Rows from block 6, named by matrix and row number. Rows with one number belong to one channel. Each number is 500 + 25 x the weight over its row's rms, rounded and kept within 0 to 999. All counts start at 0. Numbers have three digits each. After the name is the row's rms in percent of the matrix's.
# convs0: first 3x3 conv (model.blocks.6.convs.0.weight, 96x96x3x3), inputs 45-53, a 3x3 kernel for each
# convs1: second 3x3 conv (model.blocks.6.convs.1.weight, 96x96x3x3, transposed), outputs 45-53, a 3x3 kernel for each
convs0.1 126:515520522515519522513516519483484483483484483481482481471475471473477473468472468504504505502503504502504506511520516516524520512519515505505506503504504502504505549550547548549545545545542491495492493497494491494492520522519521522519516517514
convs0.2 087:506508508507506507509505504465465465466466465466466466491493487494497490489492486489486482490486482490488485532547542533547541525534530521520521520519520521520521500502498501502497496497492501506502499505502494500499527534532533539536526533529
convs0.3 142:488487487489488490490488490507507504508508505508508504462463462463464463464466464468470464470472466466466459512517513514518513510513507540536536536534536537535538475478474478482477474477473540538537534531531533531530489487486489488487492491489
convs0.4 099:511513511514515513513513511481480479481480479478478477470474461474479465465469458495494491497495492497496494538552545542557546534544534521521522520519520521520521501503502502504503500502501541551544544554549540549544494504501500508505494500497
convs0.5 062:452452454447445447446443443490490489490490490490490490496503502497502501493498497508510510509510510508509510520523524521524524520523524507506505506505504504502501507505503509507505511510507498500501498501501497500500541541537542542538542542538
convs0.6 112:526525529532529530538535533504504502506508509504508511479479481477478479478479478581577571581578574580578576516516514523523519528527523481477477473470470470467470524525523529532530528532531485484480494491487498495490522522520523525523523526526
convs0.7 132:484485485478483485476483488511510509511509507510506503500502496496499496491494494472477477474479479470474474502501503498497499496495497527526526525523522525523520468465468464462466464462467521517511526523516530528521481481480481482483479482485
convs0.9 057:492490493496489487501496494502502500503503502506507506517515516518517519518519521486486484486484481484482480491491492490489488489489489509505504507506506507508509471471471471471471472471471511510510518513509519513507487489487492496497495501504
convs0.10 069:502503498503504499499499492510506505507501500508503501515514517510508510508506508526526528521524528517523530531533532534535537533535537512508502512508503511509505537530529534526526537531531478470472464456462468464475542549552541547550538542544
convs0.11 149:506512526509515532517522538518520527518519527521521528469477481471477478469473472486490491480480481484482481491487489490485487492487490488490486496499493492498494499496507501493501516506510515517522515516521516516518502501499499497494494489485
convs0.12 059:476499506484504510486500503515517516517519519516521521502500504499494497506500500512503501514507507519513514488488487489489490490492492479478481477477480480479482475475470476476473471472468493490498497493499510508511489487483485484481484484482
convs0.13 064:482498515479493510482491503482482483482482483483483484500499498499499498498500499494496500493495498494495498512512512513514514513513513495496499496496499497496499475474475474474475475474475518517517519518518518518517519519517519519518517518517
convs0.14 104:510522523510522524504513517462461460461461460462461460466470462471476467466470461504505507503504505502503505496498500496498499496498499509508510509507508510508508500500500500500500499499499500503504501504506501505506506511509508512509504506503
convs0.15 130:469468466471469467471470469471471471470470471471470471499500498498499496497497493487485481487485482486484481525532530528535532524530529506506506507507507509509509500498497497495494494493492495494492494494491488489487497500500498500499495497495
convs0.16 097:465471453460472469440449457492499502497502503500503504488486484490488486490489487505512520497500503500502500484487479491493484487489481557552553555549550565558558491497499494499500494498498487500497488503497490494475449444447444439443445441445
convs0.17 156:504500499500497493493497496474475476474476476473476476488494499488496501489499503489490487479482479473475474475475483472473482472472479480479480480478480481480482476477477476477477476477476473475471476480477479485484505505507502503505502504506
convs0.18 053:510511514510509512513513515495494494495494494496495494473483483482490487479484478493494493494495493494495494539558561540558560527540542498497499497496498499497499492492492495494493497496496501513515501512513497506507513517518512516518508513515
convs0.19 124:502500494497497494494491491503503504504504504505505504497497494498497494498498496548550549551553551551551549496495495497497497496497497444449447448454450445451446503500497504501498505503500481478483473470474482476480494505511492503508490498500
convs0.20 132:473474467482483477479481478507508508508509510508509510517517515517517515517517515549549549548547548546545546498497498498498497495494494472477480474479481477480483466470471465470471463467469503511506506513511488499496505505506504504504504504504
convs0.21 038:524523521531530528526525524474477481476477480479479481517514509517514508517516511514514514513513513513512512474472470475472468474470466500495494497492491497492492459459457460460459459460459511504508507503512512514523514517518516519519516519520
convs0.22 121:468466462474473469476476473476477477477478478478478478494493492492492490492490489489490489490491491488489488528537534533542538530537533507507508509510510511511511477474472474470469472469467513511508512512508507506504498498498497496496494494493
convs0.23 144:529541548517535548514527542482489481491498489484490483515514509517516509516514507467467461473474468472475470510509509513509510519516516467471470474477478474478478466466465465464463465464463468471472480482485485487488490492492490493494487491493
convs0.24 086:497501507500502505501503502507506503503501497502499494474471474480476477485480479542543542534536536529531533487486483489488488491492491550539542551540543557551553498501505500503506500504506482487483487494485486494487458458460457457459458458461
convs0.26 129:519522524520524528517521527534532533532530531532530533497506501500509502491497492527528528526527528525527528495502501500507505499503501503503504502503503501502501525525523524524522523522520503506502502504501498500497506508506508509506504505501
convs0.28 108:504502512510505510518516517497498498497496496494494494476474477474473477474476479452448444450446442450449446529531539521520525519518522479482477486488484489490486530528527527525523525523522494494492496497499499500503535535535536534534537535533
convs0.29 116:512517517508515520507510517512522513523534524518528518502501498503502497503501497481483479484486482484486482530533533533535536533536536523524526526526530531532535440442435445448440440442434503507496514517506509513502496495499490490496491492498
convs0.30 101:518521523520522524517518515463463463462462462461461461492502496502510503497505496506508505509512510505510508497503503498504501495498494541543545542544547542544546496498492498500494493494488497499493498498492492494486510514512514517514511514511
convs0.31 043:485491493483489490489488490500499500500501502502502503499500499497499498498499499482480485479479482483485487500500500500501501500500501476475476475475476475475475498501502502504505505505504503503503503504503503503502500500498499498497498497495
convs0.32 090:544547547536537541532530529512514519506508515503506513476477478475474475474471472479482490485487491486489490523526524511520519491504508479476476473467466474465463484486482487491487485490487547538527549543536553549543552551555548548552546548551
convs0.33 164:499497493504500494512508499519522523519522523517519520456453451456455453454454454459457456456457458456457459460459461456454455455453455493496500494498502493498503458458456459460458457458456517521517515520517513519516516512510513508505514509505
convs0.34 174:528529532527530532521524528501503501500501501495497497532532535531529532533532534467470469466468469462466467502509507505513510505511508471474474474477477478480479494494492496496493496496493471475470478480473478478470520521519525523521526524521
convs0.35 019:478478489475476487478474486454452452452450450451450451510514516512514515512513514496497497497497497497496496503504504505506506506507507530529529530530531530531532452452454452452454452452454497492493493491491494492493533536535536541541534541541
convs0.36 123:464459464463461464469473478492492492489488487488486486458455453456455453455455455491496500489495500484490494488488488489488488489489488547548550545547551542546551501500500501500500501501501480479481480479481483482484512513509515516510510510505
convs0.37 154:511514520512511516521517517486486488486486486488488488495502508497503505497501502539549550540552553533545549516517520517516518521518518499503506499503506498503504475478476476479477471474472495494513493486502511503513477482473485493484475485478
convs0.38 141:456454451459458455463459457451451449450451449449450449511508507507503502506502500529528527528527528526526527502509502509518511508516508496496496497498498498499498547546545545544544545545544526527518529531521526526517541543541541543541537538537
convs0.39 094:454450449468461455472469461518518519517516517517516517488493496489494496489493494507508505512514512508511511463467466463468468457463464559559556555555554548549550484480481485480483492488490482479475482481480480483489538539539535538540532536539
convs0.40 097:528532534528530532528528528468468467468469468468469468497499494499502497493496491483481480484482482484484484516527522520533524517526520516515516515513514514513513507509505506508503500502497508513505512516509509515509511513510512515512508511508
convs0.41 086:506507508505506507506505505475474474475475474476475475481486479489493484483485476498497494499499496500501499522549546534567554530555546502501502502500501504502503494497495498500496497498493518533530516532526509523520520533533529543543522534531
convs0.42 096:499500496503503501504505503475475473474474473471472471500500487506506493500500488511509506508507505507506505537551545544561554541556551517517519517517519519519520499501501500502501499500500542549538552560549548557550463475473471481478463473467
convs0.43 081:500499512504500508512507510490489491492489491496492492494488481491489482487488484496492491493491494493494498511509509505504506503502505522526519528532527524530527497493499486483491486485494502499505499497503506506511505508499507512507501506502
convs0.44 073:516520521516520520518518519491493499487490496489492497499498496496495495492492491563561557565561557566562559489488485484484483480481483492488487481478478475475476503504507501502506503504507488484483492485481503495486504505506505505507505505506
convs0.45 101:513512512514513513513514513480481482480480481479480481490497493495501496492497491495493489495493489494492490503515515514525523512521518500500500499499500499500500489490487490490487487487484510513514510512515510512516495499497498502500494498495
convs0.46 094:502507501505514508500510507463463462463463463462462462476484480480488484474481478492490484497494489502500495524542537530550540524537527507507508506506507507506507497498495498499496494495491500504501500502500496499498535546546543553552537547545
convs0.47 071:544553555540549553545549549483483486480480483481482483516513514517512513523519519483490498486491497491494498512511509512512510511511507522519521518514516516513515511510512513512512518516516509514526507509519511515521486492492487492492486489489
convs0.48 093:487487471487490481476481476508508509512512512515515515450453450448451449444449449499503517495497510496498513499504500511517512515520515452456452452458454453458456483482482482481482481481481475495504477491497475486487496495499495495498501500502
convs0.49 089:504506508504505506505504502463463463464463463464463463474478470479483474472475466489488486488488485489490488536559550544568553534549536511511513511511513513513515495497495497498496495497494508512506509513506505509503516526523523533529518527523
convs0.50 158:507511508508517517504511513473482474484492483480486478487486480488487479485483475463465459468471464465468462506508502511513507509512505506507504511513511511513512456458455458460456455457453523525521531534530530534532493494494492493493489491491
convs0.51 060:498501500495498499494497498491490490490488488491489489485497488505513498497501483510512510511512511511511510517537533530556544531554542493492491490490489492491491491489488493491490496495494513523524510519521509516517495505509503513516504512513
convs0.52 091:504505506505505506507505505484485485483483484481482483485499492496509502487500491492491487491490487489489486509520515518528519516524515507508511506507510508508512495496493497497494493494492518525523522529527522528525524531529531537536526533532
convs0.53 062:499501502496498501496497500486485485486485484487486485488502497498511502489498486510510509511510509512510509516540544524552553520544542492492493489491492490492493491491490494494493497497496506518522500513517498508511505515520512522527513521524
convs0.54 081:484495506494503511510516518459457458456453452453450448483483487490489491497498498501497497488484485478473472511513518517520527519524533495482466489483474487489487499504509496500503494497501525519524515513521523521531476479475478481477468473470
convs0.55 089:516525530523526530527525526479478478479479478479479478489492488490493490485488486483480477486483480488486484528538533528538532521530525519520520519519519518518518498500494499500492494494485494496490499501495496498492507513512509515514507511510
convs0.56 149:566557553571562551567566555501501501501500499503501500510517514516523520514520517498497490499502496495500499505509507505508505502504502479473467478473466475469462508507508507505506507505505524524505521528516502513513474476474475476473475476472
convs0.57 117:494499504489495500487491497506506505506506506505505504452449440450449439441439431467475483465474482468477486484482484481479481483481483466466460464465459459459454473473470473473471471471469516516515518516516518518514475471473472469472478475478
convs0.58 094:507502490505502495503497493496496496498500500498500501492496494488492492486490492471478484466473479457464470473471475476476482479480487494504498500511503495504497491492493491492494491493494510502489504501488490496487511511509515516513521521519
convs0.59 021:460458456461460458461460458494494494494494494494494494497497498497497497497497497500499499500499499499499499528529526532531528534533529501504506499501503496498500498493480501497483500496484513515515513515514513513511515517517517520520517520521
convs0.60 098:515519518517519519517518517473472472472473472469470470460463452471473460465467455484483479486485482488488486531544538540557547534548541525526531525525529525525529502504501504505502502503501523532530529539539527539540510521520514524522505515512
convs0.61 113:541541544546543543550546540494494492495494492494494491548554556552558559552557558455454456455458460453458459477485487483489490481487487516519515519521514514515507520519517521519516520518515503507491501509497478490486521519515522521515520518513
convs0.62 051:503503504500501503499499501495495495495494494496495494491502500494504499484490485509510510509510510508509509526541534534552541526542535497496497494494495497497497486485485491489489495494492511521520512521520509515514500508510505513515503510510
convs0.63 055:523530533533535536534535534503504504503504504503503503493493491492493492491491490476475475479479477478482482465464465465464464465464464494494499500502511507512523449449448448449449445447448490491494492490489489485484503499492502498491500495490
convs0.64 033:486486485483481482485481479490490490490490490492491491491492490491492491490490489458458458458458458458458458528536529528535528520525519505505506505505506505506506478479476479479477479479477536538531537538531531531524481481481480481481478479479
convs0.65 027:499499497501503502493499502470469469467468469467467469498498500497498499498497499467469471469470473471472474488486486488487487488487487512513516512513516513514517494494492496496494495496495494490490493487488496490491512513516514514517517516517
convs0.66 125:487494499490493496495494494477475475474472472476473473477481478482485481481484480492490489491491491489491492486491487489494491485491488526527526528529528528530528466465463467466465468468467498500486499502491484492486534537537534536536531533532
convs0.67 132:528518516530520517533526524505504501503501499500499497519516517519515516523520521488496492502511508496508506532534535532533535533534536524523516527526519527526520512509510509506507510507509489497487498507497486495486490494493490493494485488489
convs0.68 096:524526528526528528525527526487486485487486485486485484482483479484486482480482478505502500507503501508504501529536534532538533529533527522525526521523524521523525494494491496496493493493490508509505511513510509512509495499497497500498494497494
convs0.69 024:534527521534529526534532532518515513519515514517514513464465463458461460458461458509510511509510511510511512506515512511520518507517517475478484472477484468475481493494494492493492490491491494496496494496496492494496474475479478479483482483486
convs0.70 129:478484486473481483468475478468470469470471470468469468458457455460458455460458456504506505505506503503503499502499502497493497498495499521523528518519525518520525496502498500506502494500496486496497493500501491497500502501504498497500499498501
convs0.71 127:465455447475465452477472459493495496495496497494495495497499502495498500495497499547548549547549548545546546489488487488488487487487487465466466466466466465465465492493492490491490488488488493493493492493493489491492490490491490490491491491491
convs0.72 094:512514515511512515511511512469467466469468467471469468479479471482483476478480475502499495505502498506505502529542530535549533524532520520519521520519521522520521499500497500501497496497493504510503505510504499503498526536536531540539526534533
convs0.73 093:542539539540538541539538542499499498499499499499499499480477478480477478479477477513518520514517517513516514486486486487487487488488488479481483478482483479481481498497497500499498502501501469470473468466468468464465493499502496501503497501502
convs0.74 081:495494494497495493497494493506507509508508509509510511483480480484481480484481480484484486482481481483481480495495495495494495496496495502502501502502502504504504486485484486486485487486485497499499500500498502501497519515515517514514518515516
convs0.75 033:520520524520518522519517520509511512507509510505506508495500503493498499489492493503504505505506506506506506536538541529532534525527528474476475477479478477478478502502502501502501501501501499499498499499497500500498501503505503505507505506508
convs0.76 091:522525529527529532527527527464463463464464464464464464496499495497501497492496493482480479482480478483482481513522520512519515508513509530530531530530531530530530504507504505506502500501496504509505505510505501506502500504501502505503498502500
convs0.77 097:520523523521523522520520519469469469470469468470469469467469461471473464466468460494490486494490488493491490541556551546559551538547539524523524523522523524523524506507503507507502504503499514517512519521516520521514515520519516522521512517518
convs0.78 121:495497497491494494487491493478477477479479480482483485460458460459457459462460462441446450436441443435438438502506506510513512517519516477472470478474474484481481478479480479480481481481482488488484497496492492494489537538540536539541537540541
convs0.80 066:490497498493498499488491490499499493504504499505506501539544548540545549539542545534543551546558567556569577518523529522529536523532539535532530530528525528526523517521520524529528526531530481473483479471484487482489523522517528528524530531527
convs0.81 136:479475474482477475483480477476475475475475475474473474504507507504506505502503501477475473477475472476473471514526520519531523514520513496496497498499499500500501491489488488486486488486486510507501511509502506505499476478476478480477478478475
convs0.83 128:475472468479474469481476470474474476474474475474474475509511508511511507510509504484482479484482478482479475521531531527538534525532528501501503502503504504504505473471468470468466467465463504503498503502496496495489477485485484492490481489486
convs0.84 013:484487487483486486482485485508508509508508509508509510515518520515520521515520522505506505506506506505506506520523519517521519514518517505505505505505504504504504517518519519520520521521521512513513512514515513515516504504505504504505504504505
convs0.85 085:514518520512515517511513514458458457459458458459459458472476468477480471470473464492488484492489486494492490526537531541555542537550538515514516514514515516515516493496493497499495495497492507510509507511510506510511511521519517526526512521520
convs1.1 129:477472468470468467467468469480480480480480480480480480488487486487486486487486486485486487486486487486486486475477476474476475472474473486487487486487487484485484491488490488484487490487490451452452449451452448450452480480479480480480478478479
convs1.2 117:470468468465465465465466466484481483482480481484482484498500498499502501497500499486486486486485485486485485494496494496498496494496494486484486485483485485484486494493496492491494494492495458456458455454456456455458489488489489489490488488489
convs1.3 149:493496502474483502474485507498494495495491493498494496477478476479480478477478477509509511508508510508508510489489489490490489492492491493495495494496496491494494468465469463459463466463466474474474475475474474475474476477477477478477477478477
convs1.4 111:469468469465465466466467468485482484482480482484481484495498496497500498495498497485485486485485485485485485496498495498499497496498496487485486486484485486484486496495497494492495496494497460459460457456458458457460490489490491489490489489489
convs1.5 072:465465466464463464466466466482482486482481484482480482487486487487487487487486487498496496498497497498497497488488488488490489488490490477475475477476475477475475512512512513513513513512512499496496498495495498496496475473473478476475477476475
convs1.6 102:480492516453466495436446476487487484487487484486486483460460461460460460461460459518520524523524526528528530454456458454456459456459461500503506503505506500502502465462457465466462464468465469469468469468467468467466482484487480482484477479481
convs1.7 106:516510511524518515525523523496495495496495495497496497537535533536533530536533531492499501493500501489497499487482484484480482486482485415411412412409410414414415533521523527515518531518523514515515518518519518518520505504503503502500500498498
convs1.9 025:467463457471467460479477471497494493498495494500497498502502500502501500502502501498495496496495495496495496495493491490489488487485484490495497492498499496503504481480481481480480482480480488488487489489489490490490484484485486486488489489490
convs1.10 084:492478468492483477492489487504512511506514511500509507514511510514510509517513512498502502500503503499502503487487488482482483477478479484493494482490491474480480546543543548547546551550550468471473468471472464467468489484487487483485490486487
convs1.11 135:552560570531540554516526542447444459444442459456455472493495500492493498493494498466463464460457457460457455476474473477475474478477477466471468468474471467471469540535544537528533543535538485485484486485485483484483490489494487487494485486495
convs1.12 067:569572584540545563524537561521522525521523526522523526510509505513513508513513509504503506504504506506505509482482482485485485487488488513518521517521521519523524487490484484488483475482478480482479485489485480485481510509509507506506505505506
convs1.13 035:487487480477484481463472480492490496493491496497493497501501501501501501501501501494494494494495495494494495472472473474475477475477480427428431423426431414419425495490491495490490497492492464465467464465470468465467492491493491490492490489491
convs1.14 108:477473471471469469470471472488486488485484486487486488495497495495498496493495493483483484483483484484483484489490487491492488488489487486484485484483484484483484492490493490488491493491494457457458455455457456456460487486487487486487486485486
convs1.15 114:467468471463464467463465469485483486483481484484483486496499496498500498495498496485485485485485485485485485508508507509510509509510509481480481481479481480480481499498501497496499500498501463461463460459462461461464488487489488488489487487488
convs1.16 108:546548565530533552519526545507510508512515512511513511507508507507507507505506506527525523524522523522521523493494494490491492485486487503504501503504502502503500477473475477474475483480480495496496496496496494495495456455452455454451453452449
convs1.17 117:538530532526523529529530541506501502504499500507502503487488484489492488486489486501502504500501502499498499489491490490491490488488487508511518509511517508509513475477477473475475469471471462464463462464464462464463516515514516515514513511510
convs1.18 080:482481482479479480480481483487485487485484486486485488488490488489490490487490489491490491490489490490489490502503502503504503502503502492491492493490492494492493501500503497496499498496499492490493489488491490489492487484485488486487486484486
convs1.19 117:510521532505516526501508513521516518519513516523519522539538537536535535535535535514517514515518516511514512495493492497496495499498497509517509517526517511519509545536542536528535542535542467468469467468468467468468462461458464463461464463462
convs1.20 126:471474478459463469454458467498496498495493494496494495497498497498499498497498497488490491491492493492493493538540541539540542539540542538540538543545543544547545499501504498499501496496499500500499502502500501502500502499499501498499503500500
convs1.21 021:534536545522524532515515519466467464466466465464465464467471474468472476466472476533536537538540541540541543522524523523524524525527528481488492487495495488495496479472476475472480475476484516522528518524529521526529541538534543540536544540535
convs1.22 115:462463466458459462458459463488486488486485487488486489491494492493497495490494492486486487487486487487487487511511510512513511511512511481480481480480481480480481498497499496496498498497499465464466462462464462462466485485486485485486484484485
convs1.23 117:455456474453448457472466467470472472470472473469472472474477476474477476470473472474471470475473471475473472488487485491491489491491489486486483488487485487487485510510509509508508511509509500499499500500499500499498497496495497497496495495495
convs1.24 061:524528520515526523503512514496497504496499509501505515496494492496494492495494492507501502503497500507501502466469470472473474473475474530526528524520520521517517459464458468472466468470465481482490481482489486487493506506506511511511510512511
convs1.26 118:459460462449449455447448452499493497494488492498492496493493491493493492492492491486486486487487487487487486482483481483484482484484482489490490489489490487488489489485489484481485487484488448449450446448450444447448479479478479479478476476476
convs1.28 132:497505513484492506481485499484480479485480480489484483512511509510508508508507506470470470468469468469468467455458459454457460453457459459459460460459459461460459509511516505506512506506511476476476476476476477477477516517519514515516514514516
convs1.29 123:500518539477492520475488512468466469466464466467466467490492491491493492488491489469468470467466469469467470485485483488488486488489487485488487487489488484486485463461458462459457463461458477477477477477476476476475473473472474473472473473472
convs1.30 111:469469470466466466466467468487484487484482485487484488498501499500503501497500499487486487487486487487486487490492490492493491490492490484482483483481482483481483499497501497495498499498501450449449448448448449449450488487487488487488487487487
convs1.31 008:502504508500503506500504506486487496482483491481479488499499498499499498499498498490491491491495493497498498494495495494495495495495495478476480468461465460452459416417379455479455469508503486487485486487482488487482505507508506507507505506506
convs1.32 080:497504511487489503489484495494493493497496494501500497464461459466463461468465463515513513510508510512509510443443444442442444440441444510506510512507510514511514447444438457453445464459451487487485488488486487488487503501502503500502506503503
convs1.33 142:549523509531511508529518517487489493488489493489489492472472471473474475471473474504505509496497501492493496486489490483484485482482482527536538530538539523530530480482482482483482483483482486486486487487486488487486488488489487488488487486486
convs1.34 141:485493509477481497471474487476479477477479478473475474469471470470472471467470469496494498492490495496494499493493490496497495497498496500500499501501501503504504488491489491494492488491489464463464462461462461461462481482483481482483480481482
convs1.35 006:600599590589596592584593598469464478479469474494478477508509509509510510509510510510509508510509510511511513491491491492492492491492491513513518523525527525529531479474459467461446464464448491490491491491491491491489489488489488487487490488487
convs1.36 105:518511505520515507515514509510509511508506509510509511497498495497498496491493490497497495495496494495495494523524524523525524522524522479480472480482475476478471517513517514511515518515521536536536536536537536536536456457457450447445450445442
convs1.37 179:515503496489483490468473484509510508511512510512512510501501502501500502504504505533532533532532533532531533502503503498499500497498499502511511503512512497505505487486491483483488487486492486486487485485486486486487487488488487488487486487486
convs1.38 103:470470468452451455448449453489490489491491490492492490487488488486486487485485486499500499500500498498498496496497497496497497496497497488491488490493489487489485490489492489488491490490492465467468465467469463466468460458460458456459459457460
convs1.39 110:473458437471465451474476473512506510507502506511505509490492489493495491490491487481480481480479481482483486457460463458462464460462464479471472475468471479472476506502500506503501506502501462461461460461462460461462439435437441436436447441440
convs1.40 115:467466466464464464466466466487484486485482485487484487496498497497500499495498497486486487486486486487486486492494492493495494491493493486484485485483484485484485496495497494493495496495497458456457455454456456455458488488489489488489487487488
convs1.41 107:471470470467467468468469471483481483481479481482481483500502500502504502499502501486486486486486486487486486497499496498500498498499497484483485483482484485483485496495499494493496495495498470468470466466468468468472490488490490489490489488489
convs1.42 104:469469470466466468467468470484480482482479481484481483499501499500503502498501500485485485485485485486485485501503501502503501501502500485482484484481482485482484497496498496494496498496498465463465462461463463463466489488490490489491489489490
convs1.43 105:513524527501514518490504509497492498490485494497492502506503507502498503507504508496497504504502508511507509493495495495497498497498500495480484489474480501489498546544546542539541550547549473471470467466467469468469485485484485486486484486487
convs1.44 069:474477491465468481461465478495502509493499508490497506493492489496494490499497492482479479483479478482479479514513515515514515517515516558563565565568569566568569507506504509507506512510508510507503511508502505503498560556554557553552558554554
convs1.45 114:469468469467466467469469470483481484482480482484482484497499496498501499496499497485484485485484485486485486497499497499500498496498496485483484485483484486484485494493495492491493495493496461459460458457459460459462490489489490489490489488489
convs1.46 113:469468469465465466467467469483481483480479482482480484497499497498501499496499497486485486486485485486485485497498496498499497496497495484482484483482483484483485493492495492490492493492494461459461458456459459458462491489490491490491490489490
convs1.47 078:511510502510512504510513509506499503503496501508503508512511509514513510515514510506510511508513514506511513504506509504506508504506507500504504501507509497504509504502504500498499505502503496495494498498496497498496542535532542536533540535533
convs1.48 088:566578593555568584534550567505501506502498504508505511548549545548550546543544541488489486489490489487490488484482479489487484494493490496506500502512505496505498511502506505497501509502507442444445441443444438440441481481480481480479482480480
convs1.49 116:469468467464464464465465465483480482480478480482479482496498496497500499495498497486486487486486486486486486496498497498500499496499498486484486485483485486484486494493495492491493493492494461460462458457460459458462491490490491490491490489490
convs1.50 117:475479491464467478470474483465464467462462464462462464479483482482486485479483482488487489488487489489488489493492490497496493497497495492493493494495495493495495484482483483480480484481481483483483483483483483483483476476475477477476476476475
convs1.51 092:479478479475475476477477479486485487485483486486485488499501500500502502498501500488487488488487487488487488499501499500502501498500500484482483483481483484483484498497500496495498497497499484482484481479482483482485489488489490489490489488489
convs1.52 116:466465465463463463465465466485483485483481483485483486497499497498501499496498497484484485484484484485484485493495494495497495493495493485483484484482484484483484497496498496494496498496499457455456455454455456455457487486486488487488487486487
convs1.53 096:478477477474474475476476478485483486483482484485484486500502501501504503499503502488487488488488488489488488500501499501502500499500498485483485484482484486484486499498501498496499499498500478476478476473477478476480490489490491490491489489490
convs1.54 093:500508512493504509481492499519513519512507514513510518502501499502502500501502500505503500504502498501498495518519521517518519518518519475478476479482479479480477528531538528529536533533539516517514520522518520521517530530529528529528526527527
convs1.55 112:469468467465465465467466467484482484482479482483481484497500497499501499496499497485485486485484485486485485492493491493495493491493491488486487487485486487486487498496498496494496498496498459457457456454455456455457489488489490489490489488489
convs1.56 140:467467473463459459464469466494490495491487490496491495498499497499500499498500499494494495493492493493492493499500500501502501501502502485484483485485485485485485508504509504501504508505510466467465467468467464466466490488489491489490490489490
convs1.57 121:482473471477467464482472468531528526529525524529525524477478478479480480479480480528527528526526527526526526521522522520521521519520520498500497498500498496498496469471469471473472470472472505506507505506506505505506491492494490491493489490492
convs1.58 087:531550577506520545476488511486479485478471477486479487508508506509510508507509507487489489490493491488490488509508511507507511511513517454463455467476468460470462542532549526518537534529550485487486488490489489490488522519518523520518524521519
convs1.59 010:509509509510509509508507507529527527528526526529527527501501501501501501501501501487486487485485486486486488540543538546548542545545540419416424409408418412409420485483476493489479494485474492492493491492493491492493496496497496496496497496497
convs1.60 113:468467466464464464465465465483481483481479481483481483495498496497500498494498496486485486486485485487485485497499497498500498496498496485483485484483484485484486492492494491490492493491494461459460458457459460459461490488489490489490489488489
convs1.61 122:467469474459461462457460461483480484481478481482480484501503501502504502501503501488488488488488488488487488487489487490491489490491490487486486486485486485485486500498501498496499502500503453453451452453452451452452494492494494493495494493494
convs1.62 090:481480479477477477478478478491490492489488490490489491496498496497499498494497496489488488489489489490489489500501500500502501499500499485482484484481483485483484503502504501500502501500503486485487483482484484483487488486487488486487486485486
convs1.63 013:476476481482479483495494498458467470442456466434447464496495495495495495495494495494494493496497497497498498502503503501502502502502503532538536527539541531539546547561578522534556512519536489489490490491491490491491488490491492493492490492493
convs1.64 023:490490491488488489488488490480479481478477479479478481496498497497498497494496495486485487486484486486485487499500499500501500499501500460459461458458459460458459503502506501499503502500504494494494493492492493492493469463470469466471467463470
convs1.65 006:502503504502502503501502502475480478478482480476480479500500500500500499500499499491493494490492493489490493510510510509510510509509510506504505504504506505507512552559572555561573558563574521520518522521519523521520494494495495495494493494494
convs1.66 119:468473483452457466450456465480478481478476479480478481494498494497500497494498495484484485484484484484484484499500499499501500497499498478478478478478478476477477499499500497497497497496497453453451452453452450451451484483483484483483483481481
convs1.67 154:439453472421432450408419435484486487484485486483484485488489489488490490488490491495493496494492494496494496479478474482482478482482479480481482482483484484485486503503505502502504502502505443441441442440440443442442468468468468468468466466467
convs1.68 111:468468468465464465466466467486483486484481484486484486497499497499501499497499498487486487487486487487486487494495494495496495494494493486484485484483484485483484497496498495494496498496499460458459457456458458458461489488489489489489488487488
convs1.69 030:505505502504503501506505502477476479476474477475474477484485484484485484481483482485485487485485486486486487512515511514517515513516514478477478476475477477477479503501501503501501503501502509509510509508510509509511476472478477473479476472477
convs1.70 145:502503506497497502495495498512509511510506508512508510506507505507508507505506505519517518518517517519518518465466465466467466466466466473473472473473473475475475480482477484486482482483479484484483484484484484484483487487487487488488488489488
convs1.71 080:483486498470473485464468480504505504505505502505503501485487487488490489488489489536537536534533532531529528537537537537537535534534532484487483487490487484488484483488484487492489484489485514514515515515516515516517447444446443440442442440442
convs1.72 115:471469470467466467468468469485482484482480482483481484496499498498501500496499498486486486486486486487486486495497496497499497495497496485482483484481483484482484495494496493491493494492495462459461459457458460458461492491492492492493491491492
convs1.73 084:484481488491488492503500501529528535525525532525526533509507501513510506514512508493497495498501496493495491516517516517516515516515513515525528516525529513520522528526525530528527535533531496497492500497490494491484551548545551546545553549547
convs1.74 060:529534529531539533526533529438439438439441440437438438489489489487488489487487487494493493493492492493492492498501504501503505502504507492492493493493494493492494492494498490491494490489491497499500497497499498498499435433436437435434434435438
convs1.75 054:490489489488488488488488488487487488486486488487487489482483483482483483480481482485485484483483482481480481489489487491492490489491490463463463463463463463462463496495498495494496496495498472474476473478480471476480456451451455453453453451453
convs1.76 112:468467467465464464466466467484482484482480482484482485497499497498501499496499497485485486485485485486485486493495493495497495494496494485483485484483485485484486494493496492491493494492495456454454452451453454453456489488489490489490488488489
convs1.77 113:466465465462462462464464464486483485484481483486483485494497495496499497494497496487486486487486486487486486495497495497498496495497495490487488488486487489487488494493495492491493494492494461459460458456458459458460489489490490489490489488489
convs1.78 086:428414416427414419437428434491492494490492493489489489493492490494493492494494493515513518515511517518516520489490490486488488483484485489491493489490491482483483493490495489486490495491494482481481482481481483482483470473476468471475470473477
convs1.80 084:480482507454457485438443474507509504518522517520524519481479480480478479480478479521522526516518521514517521450450451447449450445448451487496501486493497483488491477477478481482482484485485463463467460460464461460463485483485477475478472471473
convs1.81 116:468469474461463468458461467485484485483482484484483485493496494495498496494496494483483483483483483484483484512512510513513512512512510481480481481480481480479480501500503499498501502500503465463465463461463463463466490488490489488490488487489
convs1.83 113:472471474467467469467468471488485487485483485487485487492495492495497495492495492486485485486485485486485485511511509513512511513512510486485486486484486486485486497496497495494496497496497470467469466464466468465469490489490490489490489489490
convs1.84 012:487486486487487487488488488495492493493490491494492493488489488487488487485486485485484485484483484485484485501504503504507506504507505474471471472470471474473475509508514504503508504502507501501502501501502502502502490489490491490491490490491
convs1.85 104:467466466464464464466467467481479480479476479481479481497500498498501500495499498486485485486485485486485485496497495496498497494496494486483484485482484486484485496494497494492495496494497465463464462461463463462465490489490491489491489488489